Weights of a small image classifier.
Model: 5.65M parameters, 64-pixel images, arch poolformer, norm rmsnorm, activation gelu, moe expert_choice, num experts 16, patch size [4, 4], widths [48, 96, 192].
Rows from block 6 of a small image classifier, named by matrix and row number. Rows with one number within an expert belong to one neuron, the router's apart. Each number is 128 + 24 x the weight over its row's rms, rounded and kept within 0 to 255. All counts start at 0. Numbers have three digits each. After the name is the row's rms in percent of the matrix's.
After each expert's rows are labels from the 100 images, of 14848, where the router gives the expert most weight on average: "responds to" is what is common among them. Only what is clearly more common there than usual is listed. The data: dead-leaves pictures: piles of overlapping shapes. In brackets: how many of the 100.
# router: router (model.blocks.6.mlp.router.weight, 16x96, trained with AdamW), inputs 0-95
# up: expert up (model.blocks.6.mlp.up, 16x96x96), inputs 0-95
# down: expert down (model.blocks.6.mlp.down, 16x96x96, transposed), outputs 0-95

# expert 6
router.6 138:142096116090123114142104117146120096107132106115118112107180128143171186137121135135103096112157109126099088157193101129166096092135108134156131141127126120145099120157146118141150096092120133114103147080145122133134108148150168104116131108127173112084133087121120129109175133140111101128
up.3 111:127137109152139107121124114197123140166122138146158118128115151126140138177093113139103129095141146145089093072140130086131116162158129126130086113122146162102095146101115105141127161099125157152112177188134141111108105136131107142149079172135135119166120145111139129104144122151131133152
down.3 102:099120136103124084186145131099105142116116109124147135193135066138109079105121145131122166179115153117155135128144112113127130168118182127113171119163113113101142145118152125117108119146125139132145138100092133115083145118112157149096164119102131118151156135109149130163111121112139149163
up.4 173:150143086104094168138143099125130113129140129098122164129215095120139168150112137141121109076132112144133133120134082114132123097181143106128101177120099123126159117096170074138151137154121127111163136165111129114149161125124156116123142137146119116100120134110096150123118138145129164134
down.4 143:158146090141152120110102107121125156129131157142130080141124111170141141083150160122099151095166168094117096186109132151137136131131123142141160154141144110145136139122165178113134132133106163133120124105122136083140089139113159148086123101118103094112150095144115099128113133171177107112
up.5 108:126174128130093124157155126113142128132117154146150090138127144126164158057150121104112133090079080146125112156132154110156125141146146157136116110138131156123182124132121152114160127108126103116098127079099119112124083153167148140104116139106152138116122064117107155141160107142151129112
down.5 109:149131161128137089125116138176117159095144102128131138119130149164088143155168128135091156135145153130104084137099145132141139155093084156137155152133123142117060108119104118163127166139117130110135133143092134117163126145096128128164100114169126153135113110078145119153120180156103131104
up.6 079:174119095118141178121145094159124112146154130139116115113145108110122121125156142143128124148163145158161122109127116180106122123182110144128115108121145136100122096120171127136124146111132124119086112157163106132144062130128125092164146112145101142090150087116162130189103105089141104114
down.6 083:128104147190142139079120132118150122113135146114129127096126132131158126164126097155088080143145126116079137136105128109128116112138158129166127193143127112158154150125116161156142126148095141126138094176118135112109146082153104148132158158123109111161169122113083106117128122118151134077
up.7 090:109141107133118147128136125200146118169124099108145149126137143097112151144123083148105103118093169137111072125082109090117132121121122134113126131164155132132140146141144143099112106115125080160126137162133137141137137139175143116101116110143103076149114091146098131128139167167105146075
down.7 104:181158152131138117117124117119104106112152129135135133140091142146134119095140117139163127126143104149159170157130113153156158168140146130149136102128092171137154113132102134156135146101101160087130105077130121118166126135096114173156141108154147142136075149110168145110143103065090135136
up.8 091:135187123133088175140130109169171118101090108130092115157082145125128161116134147134143064114103111125144155119091115105175148151161124116133131106107132102140179133111155145156123116109139133116123112076104102136132135132101138109141136117089117148133145114133136145110103116167170154153
down.8 095:119112110139130088144115142131112123142155122100205113155113110139152142127144168108151078102129171129094111107131164160095110138127133136133114146128098114135113113132108139118097131161113093134135135133109118124133152138156101154139105118112122139159145107106099152111129139137171117022
up.9 095:160146061089120120155101123161133122136133120082132155142125121137120162130153113098144134124155158116121114143187076120123111141102102165131118133114129149108147091095176089131072144126172129096077117132126161120112093135109135131156166144121137118124094146143116133120122113164122127109
down.9 101:128082159118139113130152112141147097137159147081115110121091121116128118137083130135124108142136154160112097079118159115121155110147178085133131144128143140153101183150111156143178116130089143124153103111157101171140156146110155108160131161100126138110134145126128117094110143117165172151
responds to: vivid (100)

# expert 7
router.7 113:153112169167101162107131101137149139155122146112145103127137155141114112154128085172132077137099121084119128149104137130137147152131105172148145153108130147148107099168167130135137093143131129116145144144138132085144144138119135179085115153152089095139112090133125128140101137079146174097
up.3 073:158095160152155143148155126161126101121139139194110070145145163141183090121118139111141125133134122156100132119112113112142147146155123116171152152151096128136162124122097113088149102116126118121161095131122140106156124129144139108136074113105190135134120124123165125131134077152104104125
down.3 084:121139125131133176151118155164158156131131100160143163128125104174135123129127117083136136089103094123158086135073121137120131117156112090124059121122137146139127154137135121103155168144165163148116174127154157110134106151140083104164137145153109123118090135127123129120167162101112128127
up.4 090:111135149151091090132126120142148153126122129163119115125138169162097159089154119129121097122109171120062099130110160119162133151108107174122152143157145128158116107149145072092147095108113150108103128143090110084162149120136133105128111149120112106098132115180130115101132100118143149106
down.4 097:129129132120147150131158123135110149113114123129182096100076127137154122131088114139161144119165141118126151113141062137081136100126169139156101145128085129112113138120125168120085104101128130116153103117164155143162118170127077129145108104116109156132139140072100112125149138144093146154
up.5 100:129088123135084152096107114168139072141121143172135099105130123084143046108125180141141142077153115118137141127100129162132145117145138096130128119120109149120121100138154110145136137128129098146156117113140127116126148119109177110105128120127150143140132153055160154129091113118127124110
down.5 100:182089114136120130112116119126143127132126119145119164119121153111140171136116150138119116127071137163129094087126119131119130122078110200123119138139115113181093122088151135145156130133113118177143183121125141149150094139110123126113116118144150094159138108154128167156134135097085104095
up.6 098:147093157133096113157043126151144168109111094152163097120133125155122112131131121130141127111105134100120162155132143140164161095131097167173122155082116144167125128119102152118146121100105101097143110134141150095163137137156096157097122132142127149139126102102157126101144094104129136104
down.6 094:141141160140146122132132156116172135128143112134180147091115165120142103154123131114162083094088114176112138109085144142131109155057111122117109114097108149110081133142134120146131105121146164078153109087168144138133144142164139142187106122111133147114123120109132126128131114156108107133
up.7 096:124122137108100112165153108157117146163115147150120052125130124136136105140152128131150125114128158130066109126099098108148119097152118162119124148062105121174158152171141108124185127118108145099159140108113146117157146136124130154114111158124103168136142098132113108111151099130155149152
down.7 114:141135137142118122147151100129141144115148144155165121076115123123122121113111108104126147173128143173151161156124116142155110163113104145118120129145071162095127149115144102110096132171120158112139156140207123163119150146156091100150094109117155163107113108159126078119143135124130133097
up.8 074:137135161099131150140144094155110120143105172160131095148143150084127100141104133134148143132155122150122132123162119131151146115145100128109114125111092131129110155157130133162126175153103154090175140137117098185065166119148159157117100112142114129149168079111104107076128128128131124136
down.8 086:098110101098097111175128129129144106154163164142145130078139100135146150117132111096108126111087106140169115106100189148099150166110196129113161121085140119123113129127154100137108137113125132123128089108127135108136100161114153109163124143151158153132116152140134159123105097089121154109
up.9 089:125101126145155140119127151109127115116101100115105091128126175116094094137125100110146113102073104131154142134112114150147123113125125130104127129140137126159097131161122153038135105170160117094080118164117151091148181144143151145170131159140117129138123120129107136136145133131089162096
down.9 096:122150127145107146105132148131122149129105132115139173087144105082142153147121121145142115180151135118086119152128101163138101127119142100107149179129067140134109112120140153094128134127150139096109076113168147136147120132113144195104130097148141138126135128110110113091100092140147093178
responds to: earthy (90)

# expert 0
router.0 109:094148117105155061114150103103105158121138133161147123131130105122140107078114154089104132128166118127110101089138094099129090128141171093128112101128165132131102171120101150106142182129123125144121140102142140139105129153128105095151094098154162117104139148148139133115104097142141097169
up.3 093:105197148088157117094165102106142142168105134143158117152150136104121105135137141093127116124129136115123166178151077089121122147140138136107111105144097119125146150135107139066124142131114120123166108086090140134115151082139104152131135151124125164142084145139139134097154107093113110135
down.3 086:143108112145100119070117144136132136137129109088062126145111161146109144160121108112099151095172160136079151139128168174148169091118138148118108084095115145163118150124101117167148132104171135111098108145137117125068131131154141111119142140118136149135138117108143110153139144103137141117
up.4 090:133145084085135106168114093149204117139133155169139146157147146098117147164190124106151095154122147148125108134114120126113085143147121164149104115146130137099125132111119141092151120141136150143136126147134143134106080119066110134121139096155105140112135149163105103138137115132144156094
down.4 096:165130138157130144146101149124131103109142140100128151099155121123133102083074126118121131101161135107118151156129105163135135120141160140118136125116091126180141119131127111149074139101160091099170138139150128138128170124075130145154141157129149094145119040142126129116156144142140100108
up.5 123:107169194150159154132127120191129140128130138153165147113093117126151128148057100145143139141141105139127111134119095178156172108109113090117138116171177108127112132130090146107108122143127128154113109108121112129089083147129153134114137107122108120108140136143137136101163142132113100158
down.5 109:104134136133137116096134120172146111158147138120125122110107174177146155137137101123147147142102132129162141144095149092119097110115045138158114109134115118174121119155104142103160163150113133160096126146120134120113115135121159128123102079144118177140157148112198100132115141145116131142
up.6 133:115075151148125145130144088188067149161113150158123110103097125123132143129144143111095085126174161111118147122155102116109095133108156096102132123087139086121120156132124125078126144152133101126131117111088141138122104114080146129124115116107097132126084129154143162168131142145118106132
down.6 127:136132173066122118098095106139122099147116126122116150118123107114162151118148111099162142139136109147069129118109128162102095132095072093105093128128148131142100160117129168129112130152087101109079152143134141103122137122115140167075115100103100104113111143102102122156135142149151140116
up.7 084:172136158164141178116129132221131131135164135142126157102107160127154109092113146106121129103129158115116116098112168114133130090091128135134106094155161124115104132141124148131146118129125139130126130133115084098110121131129097148056145153105119137156127141133146150112137153097123083160
down.7 098:078156172103130160113091115110165077124128132145141159142135161138136128129111121150154102105088158139162148174124088131139106102112124117098135074132085135124149124128136073128163102168111140138121128148101147112123104143146137163138110123142131121168108130163103120090109145155147169135
up.8 088:159156100146142165160173115144150124095099137107128158125183120106116131158073148137077148114103126150142123143151114126162155135103121168112159104143105134128159139112104148117123124106113142126102100088109125111122119115150110071112128164133116152141152143163154166161159129151132088101
down.8 076:067121157105128111152107115128122131145129154094111090119114204154136106151178138099127150146122126161117140146107137102107129121076100154160134124066112116126158136135103111113122136144126080108139143115122106109153169119120148168153112118109084126125118128096116110136120178130126097144
up.9 077:130135097129117161110092122157094124140124117180138086111142135157097138163120144115130098156120174119112111156105144140120142101116142131130087147099167143177130122100165101150122135142131127106110174127154114154109105101111155136164119137091169154147098080096139172098158150136154140120
down.9 092:136104148122125142139153095140109179118102116157146111137160172152143149132136081159108097094112091113108141116131098151090122162148144141123088146159088136097135096136161106130111109119155106162113141156099114156147093141103109148111139092130139156116109173153117151159173126122140158095
responds to: pastel (100)

# expert 10
router.10 124:182128123147143129097156148128113103097133145144113166161123122108128107141129160121087109158127163136127113099083156085153142096168141138126110134109153118107168130138166111127168140155149106125175157162174147128181124100124127127107113159152136130132166135081163140104108127116147153141
up.6 078:105127128130111133140077131099120147103142109130156118127074129158127089112112081104139155111133123133152143107106148144143105140138140107134098134118144139118084126123121168117081130101134118143091121197089120139145122122097107137163134154105141160138130113162149126145159064153070165140
down.6 092:134103137144117097156141079148091137121138122119138087134152137117170074156108098144130074148168132130115113142127118095172115115113127073153139102139108141148151140123120116134164096129164128123153141133149171132165109117105125142127133120156130127106065091156139108105075134103109152120
up.7 069:136159145118126087130159137172169146145106160138129105095130143091103121117108153099143142143118100154100153120147108156120168129143130099065123126138097107122119141135149107108127108117110115110099069165104150101172120106107122108187142168143093136149102147153135143124167129161124149127
down.7 062:102130131134129113151103069119129115144150131152143109079105135158155101133096144136110133155128117138119104172144108149122162128115113108192138130116140146145126084144102154140160145098101160152104114193146084106107142111127100127128127127127170157113150111127108073096123123103121134174
up.8 063:146105122121130119116130125159099130159131120109116070123134151182109143131134149117104142105139160110097143167134125099111160144138139162091142148111114098100129130124115143151162072138113089149180092148169128132107107150089080142072091117148114107172125141142131122124098140123114103107
down.8 072:107125129143142060154103109119127136157140118131156143125148130174153114155096108111077174107152090153093094111142106145122149063100110123111169109119149113173133110143104141178110124119090116139104150135123098116083109107090105132092146122119125132115146128131114109125141111155108120108
up.9 108:157115144153104163121077087107138121115128124155167129121130146136126077150111132143139165089093109142171105160118156139080139152110123104139125100113129125147105130127188122126165137101114158170116098154160144097095153110152137150139122110147088139134108151176103130136108156123133123090
down.9 105:137097133133098173137153134101088114071151098134101108163133080146126094105132122147117109106119124102159145124131088106143114136089135073096149112128136114145123167164104138145157117137130128084112176109119136076132141111144141141108122147148150134147132137089160180114121123099108132099
up.10 074:109146165159138152157166087105174105150174113133136119098089140090120138145088098168181122104156124183126110156079171111097161147099098083146122150133119145098141130122146146115131107136134095115154120170122101155137149120136106118134119107117134128124143112116131123145136117096144149131
down.10 093:123179104144088125168134120125147131180161118150124053155109129060164126137166156106094142126114142113092154140147119167154119130118118170124117103170098095153098125097138149114138155127166131130114119123096132144130113100150122135148145098112120164115131132115151137122098155136114130139
up.11 081:089176104142150131086156116160153139101144143123148097123135092138101102142145127102110154144117155109103135143124093144125111086133114095084110111098125166109119141110115083062127133112166100116130139144104106112138132092102167101093120150148099128134168101143126101117126107166117109161
down.11 087:102160137148155108133116082134128132136168168145175152123101187117093119131129114169119097068099119143144143135142121141164142143159128118092118170092110124156116114104108101062137139120156097092114124145139112100121124150097120131118105141124126111136125095114097103116111169113092129128
up.12 116:114130105126130101115101139105145102144126141116137155139113147125135115169149147151110109125115130147175042132109103117091139114040144130152124142142130126131134127133161118143156149122141139136139131128176136154143192139124131089153175117108107161131115170111111103130169104100131125113
down.12 106:172126102121149167128170125082121136117126114139095131135143121117115085116130097143117112162126150131141103054096120097118153168116135135129115122143106162110116142136147101117147164144139139139173205155137132104113154142151157153136080130131139135133143145112161175128141096135132131169
responds to: grey (100); shaded (78)

# expert 15
router.15 088:098147148156088165123161170113131101092120110131118188094139126131117091131084126144103101117143116107139143088089121108167107107136149106120154101120160132140143098154105128127134121177110137138126174142132106133119124139116134168142085115110126085131130096136170134121112084078138108159
up.3 091:131118111095130101079161120120106202163117100135127107102143136120103137142107124097134125127188133166135122142109111162166110122112135114117169129125133101157144138074164183107117141107136081124101132116103146104125108124135181124120130113155101099157123161142151128142108110129106108101
down.3 105:103180096135131148160105089146138140128132139116129100113116117125129108111138109122111105154101114120132121129120162104151108163117151143110064115157055115075129144167119094088139106122147101173104136108115109154109070116120073138143091102128105133118096138106113139129112143129122142122
up.4 080:113139118137180109115107129134172128068136109114158072107166120115107158128096055121085146117122126155125126164113089141105089130131116092082166103126130125109133124095152185120123135114125098133121133106117102089155117139158135105134136135090118132130137088127132124141144126151149143132
down.4 092:129124093149117135113089129152110171147100176112152153142141116147147097145156157111131126146181120135142195157110133165169149119123122152157105116120086093139138121115128075118112120158137128129102135115136161111111112119105084158151105138123130136115142188130109131164130136133120165079
up.5 103:123160098133117155184128148115104160104137096148131139108143167121131122108136123149134124142113062156117134141100105117122127131116147120138143088137119164162159115139117149144086152117115107098095094153096167071127132135110141153139136171112080099091157140174157115107125139150089135121
down.5 106:165133137116159149170130117164148113161130126127180144126135117147157187181115131142099118155113144130118147146116177112103118140119113137119099159148098122115145126092120119107142128110072130121157197137107136142139103135150112160131160172128114141133119096141096144149096145117120164174
up.6 096:137141125153118190152137131114071153109123148133120190081154141166147139146159153165149141149129145127129135107143134136137137138149108119125125128136126147133132115189126124139105132134176099064134175158114134097081124123119147153156103178075131143120128152157128113132137111124115124144
down.6 108:105158152125159131165140137146150085133153119177189082147105163128117144143086105099107135135101146102150115147092102112097118140114118140128132153143109134133130135094159116109130133151107137105095123125119156156154143130167132126116148132176064164127151126149139128123133142153174133181
up.7 119:158127156104142161134180114131139131134172135126127129125139132126160167110153136113159108129158120092116129107132140093106075102128156128114141097112122174127118135183138160106148126166102113109103119134160128140112146124148123128067086152088126138125116130069115148078098083137119117117
down.7 115:112150169139119115190096082175086105157161146182148107139127162134115122106125147128139136112106140100154122139171100151120120142095169139136160130100165116152110146109170099123107130152094144168140108127105133089149132109143125135138092113137113097150134116130138108180146146138146110116
up.8 132:131137156113128125061115139166126120113149157144195151113130129130141121137099106167131086139129123118103124134124136117127140125118121154095144115203142143162099137105121146106165105123119140136121136085110117070152139113194127146111118081150163131166126124119116129158134138107131091148
down.8 110:142113137126140140152148101111124128135122151141101137121147161119121114130139141100133087118126171113107120102136081137149086163117128120140101132134140174158148130189092091159112080170157145102137146091130152143074093111130138143148103173087141082135137153149130121122150169140127092121
up.9 097:107086165117163138139140145143125133103139127181119127115173109130110127091074074135142125117141129097147125101126107143131144108104111143153094087115077146122151147148090135122123126110136109148153100121122161164071137149125154125123125126166114176148124077121158142121090159103110118122
down.9 092:111107156116112090148139169130166185122105130139136115115157141141164155118139166121163138142143096153137156147184136117125127127129123116138147106121130118143078117094137164116153083130110131125085178168117125137155157109107121149131133090078113095098131153133106133161145143167090117119
responds to: grey (96)

# expert 14
router.14 068:124128112090123133115082153097144124147132123148135151130082112112095104122127113164132184139090137125168166132113156199111156164126141106119111187145121124176120176137065127118110172108129158156089139125116135113108132115137140130130130130104125107145122113145145120111101093113131117124
up.6 090:097103133168122096077121116144106130136097066146117136178113152139127132107146122131155124129084149131065115096094139122114135119125150087181104108132127157139128146118106130141124123113169135165124147134154138117153131180101090121071114094135110171142102126122118150124116126102110134121
down.6 101:172095101149151168163124117124174152111120101106175128112171143119150140146125101166105112141158146131146141155122103166081131138119130119147105138129126137126115090123125148077148078110113104108104138124120130129118138134090153141144118096070140100108135155148107111116150105165136097178
up.7 075:144100145109136173137164162123133081129136155124163124091094107113148126145107136148094147130155138136117114142110121146137147125149085093123140057121122113117138169087132100162171138119124074150151145125155174178144131126110159160093102098147095127141129143130136126144148118135162143126
down.7 086:097137099116131126121144210151131127130165113139105110074148168168131114135124119099130141105111103103113139084116129145153104148093123110160165140139095135133103096175169142130135094122115110103124119139134121129099156139186081112152138143149114115153109110123137110114114150141097120170
up.8 116:135143095164134127117086146126074129096057132157119116125109143161105149109110127080137107124091125108128155108115161143127176102176107072163124125117129119118115120136149128165104129093099152135170128130157090151118106132112149114135132163155135119132140145148143093157126087115153138123
down.8 106:112134159083147100119092133098106128108118114062163099088167110113170108121112142183086116150140132154180125136114122114141137125125172143141126136151141125130160150126152131135189141144121170135141096125119127152102151139106088122147131098097124123098138116134142111070134123149121148126
up.9 083:158111131128129118104097113158135074139114144107051141124115110141139134150160105118122107077126145148121154112150108105111124124142161133112125128083134130131073082177166174145159117150139106110142124142158157097134111088099121107131140149116106147139118133190142093154133131135131143117
down.9 095:100160092135126148129143096109119111070166144146120113108135111135138081122089105134130107128134140127118095167105103139145138145144093154140103100169139120094128121147102073076121146106148112131128136103085156184115104104103100116147138124126114138146147146075128130117120086123108118084
up.10 126:136145110140133137118162150146159109110103141144106119078101150127125123129090155147109117132116107120198150104165112141177133090131153112128152116154138185136164158091129101105122133128099090089116114104140122149102138136128121094140153109089104145104145177112164149128100138097147142157
down.10 117:125146106084152123187136150182149100168120123136116135127122124094147138091142125137139119160123090169100101099139141129116111117105098090148119109127104108125088087097123161118157160120115124157093111129115126162150148135152094139109102119191162123153103111116106162085144111129139120138
up.11 071:119133121122144110094116074162130144144138147139127126141129137097143111136157132122125093120154149115159125134148119100139126092140100091130134109133082141100105129142179143149154094123141123173151064152105143140120142154122135103087089164163130066118144100091122107111170126129103096165
down.11 092:088104101142159116163164172121127144106146155138126125133164151059101104100096114146134113167131128096140121143117130148113139124144139120118125121158133110149102151153105100140118167139129096124144163151094095108147148121088115097101120129120115139092125157153136151174167145119128180179
up.12 087:138155151115123112144113161189169141136159153145079138139136179108117125109089108116157088120100121137118110083106085121146133093114138110113122114134124188123094147139164149114109126103117105119139147187125141139147125131189161113114160115106132124092136133132143091121144117127119109159
down.12 100:149121094115152111144146116156130134144101149154139109111102131104148102103190120142095112159167140170124129164145161140116149168094130138110150121101114141130136138111120126098114139157137173159126151098108092132156083116118122081129120085106098090121087168096162133130163100109107137128
responds to: warm (100); shaded (79)

# expert 8
router.8 081:095155149118144116142109131087135107131140133142144093105065086119141127129101134163123148110117123149172131125152093189126117152108142107127141128143133146162132149123085170100105161107124164161102104135124106151111154136126092116171104123103168151165153133142128082149121087112108110118
up.6 064:133110042092106107117104115136132127141132114125180098130121104118195122131144122141137138128135137121110109154147152125160114125121117112163152113082087150142120123125128135144102180116135095102146093146138143115106101123150169152148133176134116156122106122161090161108168118160104124132
down.6 074:102126149145158164102132076166095114136130090112090122123120141171126118164118118127125133095104105151134065105128127152102104151171113114116130177150180153110113129131099133142126085099143129124120178100120106148101137096149126104114120154113097108092130141097136142116087133098149115109
up.7 088:164120129102119139124131147156123113093154136109121123114117097107154167115107093128094090130087127124124151156099133139093125127160113116134164139096144149114132113183155081129151166107108121133135134130173128133130105156165119114111122079158186112108147140130143046122134122145140121096
down.7 095:119137156167131121113164130145120136130135131120126121101124116122159127166153171091100121113129158156113124123101129108118153136104133146139104142139098112140110141111126152111072187162100076082153131103108139106142134131172103165111133126098109095180173125129132148179126157144090110151
up.8 140:119181104108107128086125098114101115148183136136103091145158108099125135142117143101088144159128165155123130146159141129142154149124180122106137116092130135126122117113129130085109075161228134141114118094142132150115131120161124146128145119130131101133120107112161099118139146121129149125
down.8 124:123136122143131073140157113083140172092161175127115100116095093122130109129123102145175091175144146108132113098121126130111103115112157109160134143172146121157113181114132141110102122059166134147115103142130160144143131135130127133103128105131151151139129102116163155160127107147120094109
up.9 077:069089136136148079100102132159080131148142171151180129123124121165141126122123122146105099123123129168142162114189135124132138152157102112141147137132119133118117159126179144168134121138115172139078122107142126122137139110107088171119150168146100114114126099141127161117115158131107124143
down.9 090:113116144131099121157132101143128118130165140114144151150132171111125111120127087168122167159147149147132112147129123109137094135103095108125110132117114141106104086144155105164123133147170093096175092125168170120125126093107144103127179156149161122123103150074122175154112122144129092100
up.10 101:108152131099135114132124129120085148110149139128180141144128137180139180072154138150159152112111139118084113133134111155095123102152131135105142153141135086103128093079174104108133121156084136118147122125155135111157121141155149119116099119122112073087164144146146134155119092157126131136
down.10 084:110129123155122105102108126124122120165124095131090121148134132138142133118120128079110111130173136127157171195139117093158122071119163095127158092109162140092068134162120092110146134147080127118100111133122105105143155113120127103160130094120144148121102120087117122138139100104149137099
up.11 070:160106109137161092115124101148187194142138161065151153114125103101132121079144118168136145148168154112116105118147147118070101122121080107114130153144122123138108161107127115154164099101133161118155137144124124121142142114136113156163138133154141106134157121114098123134117160135141136118
down.11 083:132126153129122147130121149123172073111102178113183097169128108127125122144144145081146110140142107149173117146102117122142139142163189146131155112146152132142140121131173134143124125145110113115159160149170131123168102168091150124124122112105127158152121135149108178137093110142096157135
up.12 087:128109128126157128099147091140089182106130096148146131096164116121129131086122122162183153125076130131122105132105093094089111134135109113079123145133133157134162116125165117146152093174117142122165119151106122136105144129138139102099144149103098081107092134119129129103099154121132169154
down.12 102:129126127141129158135098128126142111129178094110106159169121132133122079147129124131111148124136125115152133146131150160150121143174179150098129078134136120100108112099065118118138103141067117110131124154137102103134174114067123125158147127142167160113109138122102174112144112166132103135
responds to: vivid (62); cool (37)

# expert 2
router.2 092:147121130173124170104122170113123139109125127165136126129155108147095071146125112116163163160138128123154104124116097113141142155125087150112153119116126164131138102151157090152095129183148145082171111123110189090106109116109107154105119145147126108124139138112132149133106104081114152127
up.3 118:133119124118114140142157133102156097113133099146137143101137127080117113115098102119152148188103140151145124137099140170124162128111133083076163067119071174139110124120165106112108105133156161110113153098164146121120166144116124133118118146141129099169134117132131129133114103132128132071
down.3 104:128127109148182113092113117165136146146105130110118187111149115093121125113152148135112078066144157103080098138135145110160112143092142152121143145078118173123111142124106126102095145126133127113132136125138137100148167139154127158126084127106125135146170142117154157109098111139152172126
up.4 094:166151102115109140123119118176121109133147135152130131088088133159147115119115118114167119118125097115128123162118116126120151156127107137136104116170106136133140121087101140121139136095149132187141147138109147135129108142074127097128134224140076136114097097181136132152143114127131104098
down.4 096:095153202170145198129123133125110150115122126140139127156168151148091087100170129157144126130135114136149131128123129123118115092119143168128134119142118090098140152085138170120144164176137114150157116154141105081159115143119114104139098139136108085133116164105142107127115122108111118131
up.5 125:144103140113105167144118137137108111101186106175160129137156139126107128162175085079142139142137141141086156146101144098145124119156123132138136101105094163134116115143150124098129153128161081128112115139154132088165161083080120103130096140121095126120143082116130132112106110144107143145
down.5 125:133125146187133144166117158124116164122120106110142161109135102073088099118116128143106147118086160106123088143147111155111147153100127117139133174110092149125100162139132141100171105131141154137140073103117113100127156131130114164120147167075122122165150118131140116126179137109138137139
up.6 107:144129134144127146153096138149084112135139093129145071187166142162154106124130118121145140127130125139104145129114094142122173150126120173094121115100121125134131130128097138110126207191160144141125115112132153109102098118144105132132156160133138138108147165170089100136140111120107165113
down.6 115:138100107171151140125151105178130124165137123124125178089120137122118122157154129102113117118118141131108144110106157155111149132165164102164111165080138121127152169110096142146156116145156092121177122112133103146122157145144162073150106138123110136113141121106143128163148117173146104076
up.7 105:117123150093142120126136140130108121110109119178161108100176139108146113143113096155122175091141127136092158117119095116162137175123157131119153095133127101144130124150133126160132127144143081088157144133145130138121103129115122153134098096113136120152109085112087187178169099107169132115
down.7 103:143145160138112173150180107108116073098138061133167148115150141121142121135112141119108112111092130150094158123117088145132110158143150089126078176105086141132140158111158148137120101129100151132092115130126110091128136142152096150156132135147120099139125117133147108094153094123117107151
up.8 095:115146107107123131121113107126095156121086127069124106171147112132113135115100133104110118132145142132105120141103128126106110083124163146208117108102107147093119127114110100157106098149072121185129142107100143120088136130070123096124120148107088132123129095134135092151132105141127114130
down.8 103:105168133150139147158081170153142129141117139147091139172121131176101123130174135208132164121129142148141107105142146124117127148138101097086146114144119107091102111092108102167107108137093120119096134151131150116135117103108112160118113144117110129135120129121081121120131159126073136096
up.9 117:105126118107143135144114135129125146096134106146174118127173135085135118105119155118143121112106133123116095115160041115124147152117142173111142129112095141183144132128129104146127081157120133116112164168117114118157107131136141167125144094147109148119102094139136137116148089080163075127
down.9 108:118114137114107149189105088168119100139141139169148144113125129123124118152099076169097128093118149116097115130085168165121108106127159073116144072119145107134108145151138149117144122093123086129101138110136139167102151116135112141147095101122131099120141132127132120119125076114158160148
responds to: earthy (97)